Weights of a small image VAE.
Training: nadamw at rate 0.0035, 9500 steps, batches of 128.
Rows from block 1 of the decoder, named by matrix and row number. Rows with one number belong to one channel. Each number is 50 + 12 x the weight over its row's rms, rounded and kept within 0 to 99. All counts start at 0. After the name is the row's rms in percent of the matrix's.
# convs1: first pointwise conv (decoder.mid.1.convs.1.weight, 256x256x1x1, standardized in use), inputs 172-255
# convs3: second pointwise conv (decoder.mid.1.convs.3.weight, 256x256x1x1, standardized in use, transposed), outputs 172-255
convs1.88 099:73 41 57 42 63 06 56 58 37 56 66 69 61 63 73 66 55 41 52 60 50 32 44 53 55 44 42 57 54 72 36 51 38 38 55 35 61 66 57 66 61 44 45 57 57 51 43 56 58 49 57 38 37 44 49 53 38 57 48 64 29 61 55 51 55 58 70 60 53 60 45 65 60 81 47 49 49 66 41 56 52 48 47 24
convs3.88 131:35 45 44 58 34 34 37 62 64 64 36 31 54 66 63 46 57 53 35 71 64 49 59 65 35 35 38 42 60 62 48 54 41 34 40 33 45 46 56 60 59 69 48 58 62 46 47 39 59 47 53 53 39 42 39 64 31 52 57 60 38 45 63 43 53 57 64 63 48 37 77 28 34 57 56 54 25 35 33 41 50 37 51 32
convs1.89 112:20 63 51 54 56 50 56 72 62 43 35 46 40 33 46 45 67 48 41 37 59 49 29 48 76 61 58 44 36 43 67 60 43 46 50 71 45 42 49 35 49 47 57 36 36 67 62 81 50 42 42 67 59 60 59 34 92 45 57 55 71 36 56 53 45 26 54 50 62 63 62 67 44 45 42 36 38 39 66 44 41 48 57 46
convs3.89 105:61 40 40 37 62 52 66 42 62 36 55 54 37 35 45 34 70 43 67 33 41 50 35 45 69 66 69 62 49 33 61 42 39 70 55 63 49 51 62 41 46 31 45 42 53 68 36 67 48 49 70 51 52 35 32 36 67 55 58 52 60 42 40 66 61 38 39 40 65 61 33 69 67 40 44 30 67 44 57 63 53 66 63 40
convs1.90 083:33 65 36 60 54 83 34 70 34 52 33 39 56 43 48 31 36 34 29 39 55 67 67 47 38 59 61 66 43 51 57 47 69 46 37 62 30 35 32 57 57 37 57 62 51 38 58 33 38 45 44 60 68 59 57 37 56 39 56 49 68 44 54 37 56 41 41 41 38 33 59 33 47 38 65 62 39 36 68 43 62 55 62 74
convs3.90 088:49 43 53 46 53 63 34 20 42 50 46 46 47 51 51 36 35 45 47 59 50 60 48 61 52 47 46 51 67 54 36 50 52 49 49 53 47 49 65 48 48 51 42 50 16 51 30 57 48 45 28 57 54 26 96 50 51 37 54 67 52 40 82 57 32 49 50 57 61 51 88 58 45 49 45 42 85 42 36 56 59 38 53 41
convs1.91 100:34 55 46 66 48 67 41 48 52 48 41 38 47 31 45 47 31 51 43 46 49 50 57 47 41 47 64 45 46 45 63 46 81 65 25 45 54 39 45 44 49 46 71 54 56 40 65 43 36 59 51 65 62 62 60 34 56 36 55 34 56 34 55 38 39 38 44 45 51 44 63 42 38 44 53 61 23 41 55 42 53 48 49 83
convs3.91 106:37 52 41 56 34 31 45 31 50 60 41 36 64 56 59 48 45 64 30 66 64 49 52 64 41 40 42 35 62 61 41 52 42 37 63 36 57 36 55 60 61 65 48 66 68 42 36 39 66 54 61 35 39 62 67 63 36 43 63 53 35 54 32 47 47 60 61 60 48 34 74 51 37 58 46 66 27 39 35 45 56 41 49 50
convs1.92 083:42 39 44 51 57 33 31 59 43 44 64 46 63 50 51 69 34 47 57 48 56 39 42 51 39 57 67 46 41 46 55 50 71 50 56 42 75 53 47 55 50 41 70 53 65 38 45 37 72 40 70 53 33 55 50 54 31 51 64 47 41 56 73 58 48 51 45 49 67 59 47 74 56 51 58 48 44 55 42 38 58 70 66 64
convs3.92 071:51 59 44 40 51 73 33 62 43 53 44 52 59 46 50 59 22 44 58 73 53 59 52 37 47 39 48 50 77 42 18 44 59 56 48 54 51 49 26 48 48 47 38 52 63 34 40 51 53 82 73 43 54 48 38 50 52 51 34 58 49 66 60 45 28 49 51 25 32 37 43 40 66 49 62 72 59 38 62 58 55 52 56 72
convs1.93 107:61 40 67 47 54 22 63 56 39 51 66 67 60 43 49 74 72 50 61 60 58 34 27 60 87 55 43 57 52 43 44 72 32 43 57 49 61 61 62 38 61 57 51 44 59 79 50 77 54 51 61 52 36 44 47 53 57 55 52 59 30 56 58 56 64 45 61 63 74 64 45 70 54 56 42 36 50 62 35 59 38 51 54 31
convs3.93 106:55 62 55 56 58 46 20 41 38 49 53 58 59 42 46 60 33 29 49 66 41 63 59 60 39 40 47 51 66 50 36 45 71 54 25 58 34 57 46 53 38 53 45 49 22 39 36 42 26 58 28 56 62 72 35 53 48 41 34 58 60 45 22 43 59 57 53 54 55 56 85 54 44 42 67 53 67 50 53 61 49 42 48 42
convs1.94 079:43 64 43 56 57 64 25 43 31 51 44 52 59 48 56 40 22 31 36 46 57 64 70 64 38 63 57 62 40 52 44 55 68 48 43 60 53 51 39 61 56 52 59 62 49 44 53 34 56 42 47 54 73 58 47 51 64 34 57 62 72 42 57 40 65 48 52 56 39 49 56 50 52 56 65 60 47 53 68 45 65 54 61 87
convs3.94 077:49 48 42 52 41 75 40 56 39 57 38 34 40 56 49 49 34 50 38 69 63 34 52 69 53 37 50 39 69 40 26 46 41 29 62 42 55 32 60 43 49 63 51 55 54 37 44 61 62 59 61 34 57 61 57 53 54 57 43 50 45 66 54 47 25 59 50 41 36 51 48 63 60 52 40 67 52 50 32 54 55 30 50 71
convs1.95 092:33 61 34 60 42 78 35 45 43 39 32 33 44 39 40 38 37 34 27 40 55 67 65 52 41 60 57 41 48 37 60 47 65 64 38 63 34 34 37 48 36 38 60 60 37 41 57 37 37 48 41 58 68 58 60 38 61 37 53 39 68 40 50 37 48 38 36 38 37 35 58 34 48 35 65 65 45 38 62 43 61 56 60 74
convs3.95 088:51 34 45 23 61 73 56 69 56 50 60 57 45 40 48 49 61 43 59 48 42 38 34 58 55 61 67 64 38 46 58 45 44 69 43 58 48 58 59 46 45 42 46 46 32 57 54 60 46 69 42 44 55 66 72 49 57 59 44 36 58 46 83 64 57 39 48 31 42 56 58 49 47 49 44 40 30 40 43 56 35 61 59 63
convs1.96 081:71 41 51 47 49 38 52 50 68 57 64 61 59 63 67 61 68 81 60 65 48 43 60 53 49 46 41 58 58 60 41 51 32 48 54 54 62 74 53 56 55 55 42 42 42 50 42 41 58 45 51 41 28 43 49 60 31 61 54 68 31 58 54 60 59 53 59 59 69 52 44 57 50 65 47 31 61 76 48 46 54 50 43 28
convs3.96 080:53 55 49 46 51 61 50 41 49 53 52 48 29 50 46 30 30 47 46 43 51 32 42 59 50 44 57 51 56 44 33 51 54 50 55 47 55 50 37 45 47 54 60 48 15 53 52 57 55 70 37 46 50 73 11 49 55 63 59 43 55 55 19 58 46 47 48 38 41 63 84 66 58 47 47 64 15 43 41 55 64 51 57 68
convs1.97 100:62 55 39 54 51 35 54 57 61 44 53 72 50 39 53 71 52 31 66 62 59 53 60 48 45 47 58 40 45 66 56 42 23 41 50 54 70 49 32 46 46 59 49 43 43 39 57 48 61 38 39 51 46 54 72 45 45 61 61 62 22 58 65 59 56 40 46 71 59 43 50 61 46 89 56 41 35 58 61 53 45 61 84 41
convs3.97 125:43 68 48 45 53 45 50 28 57 55 55 53 68 58 56 24 47 44 64 77 51 46 38 45 38 60 63 43 50 37 55 42 69 51 52 63 41 60 41 58 56 35 56 57 25 69 38 35 57 50 51 43 38 41 76 33 54 48 55 51 39 46 66 31 54 49 68 60 63 32 35 24 63 51 62 38 66 54 61 53 59 48 57 61
convs1.98 122:42 58 44 65 35 59 31 24 33 37 43 46 54 32 44 37 31 39 49 48 49 64 66 47 23 58 53 45 46 31 46 66 57 59 32 48 30 46 48 60 48 50 61 51 39 38 52 32 45 51 36 53 64 50 65 40 61 49 50 56 60 47 59 24 69 66 48 39 22 51 53 37 56 32 65 61 36 46 65 51 67 60 58 59
convs3.98 083:53 52 57 50 65 42 52 43 59 25 71 54 53 41 48 47 62 48 54 45 23 50 40 37 52 69 45 64 45 67 58 57 56 67 45 71 31 64 42 49 42 22 36 35 39 61 54 36 29 41 54 72 39 54 64 39 55 54 58 54 52 36 44 54 58 40 66 59 65 43 62 48 49 37 46 30 44 56 64 50 49 77 56 41
convs1.99 098:74 38 47 46 55 40 52 58 54 53 67 68 65 60 56 64 68 57 63 68 51 42 63 60 53 51 42 53 52 79 47 52 20 41 59 59 61 66 49 60 62 66 40 50 63 42 40 41 53 41 44 42 32 46 43 65 33 62 60 60 21 62 64 50 71 58 59 59 65 55 42 60 54 74 47 46 38 77 42 41 46 57 59 27
convs3.99 113:45 51 49 52 51 57 41 18 62 59 48 43 43 47 52 38 66 60 50 63 55 56 54 65 44 42 56 49 63 42 50 41 53 31 55 45 43 44 40 60 56 56 47 54 77 43 76 36 55 44 17 40 41 64 69 54 53 44 63 61 43 63 31 41 36 59 59 56 60 30 76 50 57 53 55 30 26 48 34 55 44 40 46 44
convs1.100 088:66 38 60 49 59 34 43 55 58 58 70 65 47 57 66 64 56 64 65 51 67 39 52 66 57 66 55 61 33 63 55 66 46 40 57 60 66 70 51 43 61 57 59 45 50 48 55 47 61 29 58 43 33 52 56 57 32 61 62 57 26 48 71 52 64 49 61 64 68 58 56 61 40 66 44 41 54 70 31 35 48 62 72 41
convs3.100 108:47 42 46 49 40 68 34 69 37 60 36 40 66 57 52 45 34 46 35 62 58 44 49 50 46 37 40 41 64 61 32 59 60 39 61 48 53 41 71 47 49 59 42 55 17 53 40 47 65 68 57 46 53 43 38 53 43 57 38 50 41 63 15 44 34 57 55 62 37 36 37 45 35 55 33 65 13 38 34 56 49 37 47 66
convs1.101 088:60 42 54 41 47 34 60 50 79 49 62 56 57 54 53 52 81 80 58 67 44 38 49 44 52 43 39 51 63 48 48 53 40 55 62 50 50 68 58 50 51 52 31 33 48 53 44 56 52 49 51 45 34 37 43 58 37 60 52 57 37 55 41 63 59 48 53 57 61 57 46 58 52 54 46 24 61 78 41 52 41 48 36 32
convs3.101 095:52 38 61 41 57 42 54 70 36 54 57 59 61 42 51 35 59 45 71 32 48 46 34 62 63 65 44 52 32 37 64 59 47 58 51 57 40 54 66 52 48 47 41 52 13 65 46 67 47 40 37 49 53 79 48 45 61 53 60 40 47 37 45 61 63 44 59 46 68 53 44 41 66 51 38 31 58 66 48 53 59 51 59 39
convs1.102 113:52 45 40 37 42 45 46 55 46 67 39 45 48 53 55 58 48 40 50 56 38 46 62 59 46 44 51 54 57 56 55 71 44 63 39 54 43 41 61 36 55 79 53 39 51 86 39 51 17 60 53 41 63 42 36 73 56 23 55 56 27 40 51 39 53 59 52 55 52 52 45 48 55 21 47 57 41 59 49 48 54 46 41 59
convs3.102 139:53 40 45 52 37 52 42 50 40 57 38 38 47 54 45 84 45 67 29 58 54 47 61 42 38 36 39 58 56 53 42 32 74 31 53 62 52 40 61 43 45 66 65 48 61 30 68 72 62 64 53 51 59 66 41 70 45 56 56 50 68 66 60 52 39 56 53 67 39 56 39 75 35 50 39 57 57 42 42 44 47 43 53 62
convs1.103 089:66 41 56 46 52 33 60 53 58 60 70 67 62 60 70 68 67 72 60 62 58 41 67 61 51 58 43 51 51 61 46 55 34 44 55 49 67 64 46 60 59 53 44 51 47 45 43 36 60 41 49 46 29 46 43 62 35 61 54 66 29 59 50 57 60 55 60 61 69 57 45 57 51 66 54 39 59 77 41 38 54 57 51 34
convs3.103 092:51 63 56 57 46 68 38 48 37 52 39 44 34 45 47 58 29 51 33 68 53 45 56 65 45 38 48 43 52 59 28 47 57 47 51 47 56 46 30 48 49 55 56 49 75 35 62 55 53 67 65 45 48 30 14 52 48 55 38 62 50 57 26 47 33 55 50 38 34 59 20 68 41 48 59 67 24 55 33 50 63 46 48 67
convs1.104 090:75 59 60 44 51 39 44 53 52 59 51 61 43 60 69 37 57 58 70 53 56 32 45 63 47 48 60 74 46 56 46 54 41 44 38 69 56 70 58 47 56 63 62 46 30 62 51 56 48 36 54 40 43 63 68 58 45 59 67 54 30 34 83 58 72 42 66 54 71 46 70 54 45 70 45 40 33 66 63 46 44 67 46 30
convs3.104 106:46 41 44 49 40 69 31 57 31 60 38 47 71 63 53 57 32 46 33 59 64 53 46 52 45 37 49 41 70 62 31 57 55 31 66 52 50 37 81 48 51 62 43 54 56 61 49 52 68 69 51 44 51 52 51 50 41 57 41 49 39 67 51 48 30 60 55 43 37 33 51 39 26 56 30 64 54 35 39 58 50 31 49 66
convs1.105 126:52 33 53 41 58 57 53 46 66 65 53 54 39 47 66 55 52 56 60 56 54 37 35 51 44 52 46 56 51 48 41 54 65 53 35 49 51 61 64 36 42 64 51 31 50 57 36 56 46 58 70 37 47 38 54 45 53 77 47 40 48 42 87 64 50 62 70 53 50 75 41 64 49 49 47 49 19 68 44 54 32 58 32 42
convs3.105 103:39 60 56 56 40 39 63 55 56 47 50 37 41 69 53 31 41 65 52 64 58 61 62 36 35 32 46 44 41 78 51 72 64 64 39 57 50 56 37 59 53 40 54 61 33 52 66 22 41 45 36 54 34 35 40 60 34 36 54 60 42 27 64 37 55 68 72 64 37 57 66 39 62 56 64 67 33 54 64 45 59 71 33 56
convs1.106 122:69 40 59 53 47 60 62 22 47 51 49 72 53 41 52 60 64 47 58 45 67 54 39 51 57 60 53 53 45 63 50 44 42 38 51 56 52 56 45 62 55 56 55 26 49 64 44 61 44 48 32 55 31 59 64 48 43 54 49 46 37 37 99 42 72 63 68 60 42 53 67 50 58 50 48 30 25 61 42 42 42 66 53 27
convs3.106 160:69 41 49 45 45 54 37 55 32 62 43 70 62 52 29 73 37 52 37 37 58 39 44 46 64 44 67 39 70 35 38 25 40 34 67 47 60 24 69 38 35 65 51 40 47 33 55 66 58 67 47 46 58 53 46 54 52 63 49 38 71 68 55 55 44 58 26 33 40 56 52 64 33 35 29 61 54 40 52 54 41 29 57 60